{
  "model": "image classifier",
  "dataset": "coloured fractals of 300 iterated function systems on busy backdrops",
  "train_examples": 97500,
  "image_size": 24,
  "crop_scale_min": 1,
  "horizontal_flip": false,
  "translate": 0.06,
  "cutout": 0.4,
  "targets": ["system"],
  "num_classes": 300,
  "arch": "resnet",
  "norm": "groupnorm",
  "activation": "gelu",
  "weight_standardization": false,
  "channel_attention": "se",
  "depths": [4, 7, 4],
  "kernel_size": 3,
  "stem": "deep",
  "avg_pool_shortcut": true,
  "widths": [64, 128, 256],
  "label_smoothing": 0.1,
  "loss": "binary_cross_entropy",
  "init": "kaiming_normal",
  "residual_init": "zero_last",
  "optimizer": "muon",
  "muon_scale": "original",
  "lr": 0.032,
  "momentum": 0.98,
  "nesterov": true,
  "orthogonalizer": "polar_express",
  "adamw_lr_other_params": 0.0012,
  "gradient_centralization": true,
  "ema_decay": 0.99,
  "steps": 21400,
  "batch_size": 256,
  "epochs": 56.2,
  "lr_schedule": "linear",
  "final_lr_fraction": 0.05,
  "warmup_steps": 4280,
  "weight_decay": 0.002,
  "adamw_weight_decay_other_params": 0.05
}
Rows from block 3 of a small image classifier, named by matrix and row number. Rows with one number belong to one channel. Each number is 128 + 24 x the weight over its row's rms, rounded and kept within 0 to 255. All counts start at 0.
After each channel's rows are labels from the 100 images, of 14848, where the channel reaches its highest value: "patch colour" is the nearest of a few named colours to the mean colour under the peak. Only what is clearly more common there than usual is listed. The data: coloured fractals of 300 iterated function systems on busy backdrops.
# convs0: first 3x3 conv (model.blocks.3.convs.0.weight, 64x64x3x3, each kernel summed), inputs 0-63
# convs1: second 3x3 conv (model.blocks.3.convs.1.weight, 64x64x3x3, transposed, each kernel summed), outputs 0-63

convs0.56 [119 121 134 112 137 119  88  92 129 109 102 134 127  95 121 153 137 130 107 154  62 131 118 131 140 179  96 127 108 144 151 128 105 115 139 111  98 138 151 132  91 139 162 150 103 148 147 104 147 122 140 150 115 147 150 188 159 142 173  86 114 154 133 100]
convs1.56 [126 127 109 129 122 113 151  98 147 129 115 146 155 113 157 126 140 152 145 146 122 154 156 224 154 157 134 107 108 119  77 142 145 119 153 144 137 118 126 107 155 145 140  96 112 143 136 110 127  84 141 101 104 100 111 117 110 109 160  80 118 110 100 125]
patch colour: brown

convs0.49 [ 99 181 120 132 115 133 151 121 127 128 125  98 175 131 120 125  83 133  67 133 181 139 104 143 122 114  97 145 118 133 123 107 125 175 149 103 145 126  87 161 110 130 140 154 126 156 142 119 120 131 140 131 112 122 116 140  69 133 157 157 134  77 133 149]
convs1.49 [122  69 126  91 133 152 129 139 120 135 115 100 131 146 169 143 119  69 157 102 100  97  92 123  97 127 121 113 118 146 142 133  72  95 156 115 141 111 143 152  98 131 130 128 121 180 120 132 143 148 127  96 121 125 129 132 158 135 146 187 135 125 124 161]
patch colour: black

convs0.6 [106 160 122 151 168 137 142 153 122 118 146 151 124 162 137 133 102 138 185 106 136 124 108 115 126  95 160 140  76 111  96 110 116 168 152 144 127 184 116 148 132  96 170 103 126 139 136 113  96 125 139 101 117 114 120 156 114 105 139  94 146  95  90 114]
convs1.6 [128  82 138 168  75 116 168 144 152 149 129 148 126 133 134 134  99  87  81 147 128 125 152 146 111 131 171 111 142  84 151 116 140  93 137 146 106 164 122 148 141 116 179 105 115 173 168 138 142 160 130 153 146 139 123 105 131 105 123 117 139 133 147 124]
patch colour: brown

convs0.22 [114 114 143 153  82 120 127 107 133 121 153 149  93 128 139 154 168 144 168 144 102 153 111 133 126  93 133 110 164 141 125 159 104 129 110 131 110 116 205  95 117 126 101 165 123  84 101 169 128 130 121 135 116 142 151 123 142 102  91 145 141  94 104 141]
convs1.22 [177 129 122 132 159  85 103 106 144  98 138  81 173 154  95 135 123 107 106 112 156 136 137 116 165  91 143 122 118 132 119 143 123 153 137 145 147 149 112  97 104  91 128 160 119 131 154 136  83  92 124 130 117 170 124 159 118 161 120 136 160 124  94  99]
patch colour: black

convs0.57 [124 125 168 108 138 129  74 114 147 149 133 159 138 183 137 172 130 134 109 118  79 150  54 100 143 118 130 126 130 139 123 129 137  91 119 107 130 131 149 142 123 144 149 131 131 146 128 139 142 149 142 102 163 122 100 111 118 152 145  83 137 129  66 127]
convs1.57 [164 165 120 116 142 134 162 121 140 131 111 131 189 142 148 126 131 139 168 185 157 149  89 140 125 159 147 136  93 163 114 153 144 126 167 122 156 155 158  99 106 104 138 101 107 123  91 146 146 108 149 112 108 140 100 152 148  99 154 113 125 135 115 139]
patch colour: brown

convs0.30 [151 119 142 141 100 109 158 133 140 140 131 145 180 133 125 132 126 140 125 122 143 144 148 118  89 129  97 132 145 152 130 131 108 142 128 137 141 114  98 125 116 137 106 190 149 113  97 133 122 134 124 124  18 138  80  89 137 152 110 144 141 123 139 136]
convs1.30 [ 82 113 107 128 103 112 129 137 118 153 132 132 106 127 123 143 120  92 102 106 103 113 114 142 112 126 132 128 134  81  92 117 114 132  97 141 133 119  59 103 102 122 141 152 105 137 103 119 161 156 150 142 223 139 157 138 113 133 134  96 146 130 122 129]
patch colour: brown

convs0.27 [130 124 144 134 135 130 112 102 154 139 134 101 120  74  97 147 119 118 161 140 115 149 137 157 143 127 105 160 119 149 130 121 132 121 103 113 100 154 140 141 117 133  36 111 127 130 140 172 152 146 146 129 162 160 164 140 106 131 152  80  92  95 108 133]
convs1.27 [ 90 139 123 132  90 134 143 169 148 134 132 134 149 112 154  78 160 183  82 149 141 121 151 117  75 131 114  99 134 105  90 119 111 126 120 133 130 144 134 159 139 133 116 125 145 141  76 159 154 157 132  94 132 110 135 108 118 120  94  88 109 125 118  92]
patch colour: brown

convs0.26 [180 138 149 118 126 142  88  89 109 128 138 132  59 127 133 147 170 138 119 160 117 109 111 159 119  94 187  99 102 128 155 109 132 110 129 115 134 158  95  98 118 138  95 150  99 117 137 124 128 151 163 151 139 131 118 149 112 149 164 108 118 102 141 137]
convs1.26 [142  83 131 155 126 129 147 122 133 103 145  97 162 129 111  83  95 168 139  84 159 123 100 175 166 124 165 112  97 163  98 168 104 118 134 116 144  93 168 121 129 120 120 147 124 115 104 127 110 129 126 120 106  81 125 145 126 149 162 134 151 125 139  99]
patch colour: grey

convs0.60 [151 134 133 122 167 117 129  84 148 159 129 120 140 108 107 117 189 105 105 116 141 141 148 137 110 152  64 148 150 121 122 139 110 138 136 144  93 118 146 134 198  74 124 158 126 124 131 117 110 105 131 140 181 121 129 112 113 137 138 126 115 120 104  88]
convs1.60 [158 135 149 114  81 134 123 102  88  80 108 119 130 103 127 108 141 129 114 147 118 139  82 189 123 136 124 104 136 154 113 161 156 108 157 126 128 127 158  99 105  89 159 114 160 118 133 138 122  80 112 144 141 122  89 106 136  84 163 106 131 132 143 137]
patch colour: brown

convs0.46 [188 145 113 128 164 109 118 144 177 100 132  92 114 106 144 112 121  95  96 119 103 124 106 157 179 130 112 178 104 143 104 109 148 104 114 114 130 103  93 150 139 107 147 133 107 121 171 133 138 111 164 120  97 175 103 122 140 134 143 140 118 127 130 148]
convs1.46 [112 207 136 112 116 143 129 156 123 113 121 106 153 117 118 131 135 163 104 172 145 120 131 109 115 137 122 181 114 155 113 127 162 124 139 179 155 163 155 130  87 122 133 100  93 166  90 125 151 113 128 124 110  89 128 106 133 137 108 103 155 143 119 138]
patch colour: grey

convs0.44 [146 165 147 148 137 114 144 127 124 121 130 139 161  98 137 158 149 144 113 122 129 137 133 128 108 130  97  92 104 141  87  97 111 118 105 109 101 165 166 129  97 106 107 152 149 109 139 133 116 144 131 122 114 129  90 157 104 173 159 208  87 138 109 110]
convs1.44 [141 100 139 109 109 136 179 145 189 119 117 130 109 125 175 128 168 193 121 153 132 136 130 172 142 126 151 138 135 128 112 150 159 147 150 167 163 165 106 117 135 106 125 126 117 129 120 141  85  66 115 147 127 131 126 135 128 109 141 112 107 131 127 149]
patch colour: green

convs0.58 [ 59 129 139 116  92 110 124 160 132 124 112 119 112  99 155 156 111 130  93 130  94 149 128 149 143 135 122 149 112 121  82 111 148 138 175 149 108 127 146 124 120 145 164 141 127 138 140 105 133 127 115  81 149 134 176 144 167 165 137 137 137 136  82  84]
convs1.58 [120 154  97 149 126 122 121 157 133  93 105 133 104  95  72 102 164 106 148 125 129 148 172 120 127 117 143 134 101 122 156 115 135 141 121 140 109 126 138 147 171 204 158 118 145  82 142 123 145 134 118 182 131 106 140 119  89  98 132 113 123 132 101 126]
patch colour: grey

convs0.3 [148 167 140  67  72 152 130 122 121 140 118 140 103 112 136 147 154 139 122 138 130 148 119 121 164 102  87 185 131 140 131 172  95 115 122 171  98 107 106 142 146 159  83 138 130  76 126 132 140 135 120 121 130 140  97 105 148 136 114 160 129 126 120 124]
convs1.3 [127 126 140 116  85 119 123 140 127 129 179 167 109  89 104 107 139 121 128 177 119 140 134  88 101 181 141 135 179 100 102 101 123 148 145 121 142 135 140 138 116 138  79  99 133 153 117 114 145 118 120 119 135 111 115  64 121 140  93 155 161 106 130 121]
patch colour: brown

convs0.4 [126 143 123 149 131 105 156  80 151  90  91 139 168 122 103 157 112 114 152 121 169 123  99 105 149 122 135 116 105 125 121 135 135 125 137 156 134 165 146 116 101 117 196 167 128 102 157 125 133 144 167 133  60 107 144 130 117  94 109 130 114 135 121 134]
convs1.4 [123 113 160 133 109 174  95 138 134 130 129 171  73 130 117 102 142 146 116 105 122 127 180 114 124 101 147 139  93 145 138 127 128  97 141 129 107 173 108 146 181  87 177 105 139 113 153 161 129 114 110 107 105 164 136 124 122 103 145 122 133 102 117 105]
patch colour: brown

convs0.34 [171 144 137 151 143 137 104 185 163 100 118 109 110 107 126 124 112 139 123 160  41 137 157 115 125  64 143 139 107 130 139 121 109 124  99 124 118 125 117 163  94 130 133 125 143 148 109 136 136 145 119 127 106 118 133 132 121 174 124  93 116 154 156 153]
convs1.34 [108 108 116 108 161 158 149 101 134 139  89  90 153 129 142 118  98 140 167 117  81 103 106 143 107  90 100 115 119 151 125 109  97 136 155 119 147 120 118 135  90 158 109 141 122 167 134  92 148 152 160 133 133 172 147 143 144  83 135 162 105 145 110 157]
patch colour: black

convs0.37 [144 154 145 141 119 134 128 121 150 132 127 165 136 145 137 148 113 137 114 158  88 136 138 147 106 100 129 130 143 134 138 107 116 117 121 146  91 123 176 156 123 164 125 148 119 140 105 141 130 121 116 153  30 132  73  91 117 127 112 105 128 126  94 175]
convs1.37 [127 124 112 114 131 126 152 147 109 150 105 106 103 128  81 139 121 168 159 135  97 133 125 147 164 142 154 162 150 128 124 114 143 132 157 172 183 157  84 111 108 116 149 162 129 111 122 112 111  59  95 126 175 147 156 122 140 118 138 110 129 107 119 138]
patch colour: brown

convs0.39 [155 101 146 115 147 153 143 155 100 125 132 152 111 127 157 139  95 145 122 132  91 148 119 101 140 133 136 137  91 164 104 133 135 139 136 126 130 149 108 149  60 156  92 150 129 128 103  84 151 109 113 169 109 167 125 108 116 134  82 102 144 183 126 139]
convs1.39 [126 161 142 121 108 111  92 135 126 128 160 117 153 116 124 113 152  98 137 117 151 108 133  86 127 146 110 135 115 114 143 107 134  88  74 155 119 123 135 176 201 117 121 131 138  75 140 128 163 147 154 138 111  76 142 104 113 149 118 151 147  94 131 117]
patch colour: grey

convs0.5 [115 119 145 157 123 110 142 104 115 142 128 164 123  92 111 156 104 148 130 116 118 146 154 155 109  95 131 100 134 107 145 125 147 145 144 111 109 126  62 114 141 135  96 142 128 148  77 144 130 144 147 106 107 158 105 162  78 144 131 205 142 125 122 152]
convs1.5 [ 98 117 114 127 143 125 101 110 129 127 153 118 132  83 149 117 140 127 159  84  79 151 112 120 145 145 133 151 184 137 134 115  91 154  97 124 145  94 154  70 102 151 102 129 118 168 122 137 114 155 142 138 126 126 147 132 161 117 116 179 130 174 139 127]
patch colour: black

convs0.35 [118 132 155 138 124 104 113 178 113 129 132 149 143  79 136 147 133 128 108 151  78 142 141 133 137 134 141  98 143 132 103 171 118 158 111 130 111 124 101 137 106  93 131 172 120 143 109 200  78 127 135 129 158 136  66 119 122 163 114 109 136 133 128 122]
convs1.35 [120 209 109 175 146 107 116 125 144 122 117 131 162 133 132 125 141 126 143 142 149 118 125 110 132  93 128 154 122 125 111 121 106 144 101 114 154 116 147 123 106  86  97 135 139 159 155  75 100 117 130 122  80 164  99  99 151 155 109 108 132 113  97 162]
patch colour: grey

convs0.2 [138 146 136 127 114 115 141 148 130 156 145 130 150 148 115 122 108 138 128 150 135 153 138 106 107 140 143 145  95 134  93  84 125 122 166 140 107 114 132 121 166 103 117 165 157 113 134  91 110 127 130 113 192 147  43 131 114 147  89 110 132 122  87 157]
convs1.2 [131  97 140 131 156 134  80 125 124 115 156  90 172 107 164 107 158 120 131 102 157  95 119 103  93 171 151 143 100 146 133 134 121 104  71 115 144 100 144 140 125 100 118 126 126  54 128 129 151 121 130 111 133 102 128 104 116 120 109 112 160 122 122 101]
patch colour: brown

convs0.20 [143 113 122 115 133 124 116 133 181 116 123 134  85 165 117 110 147 137  99 142 192 121 126 102 140 122 122 138 147 119  88 173 154 103 128 101 164 119 168 153 154 140 126 122 134 108 141 112 119 154 121  86 107 148 156 151 125  98 121  74 129 131  78 117]
convs1.20 [123 124 105 131 137 122  95 153 104 117 151 109  84 143 106 157 147 129  81  98 103 134 168 143 117 128 122 100 151 107 154  72 125 135 115 140  49 145  87 143 107 160 118 117 167 141 140  98 142 140 126 135 126 112 127 139 124 122 115 136 141 118  84  92]
patch colour: brown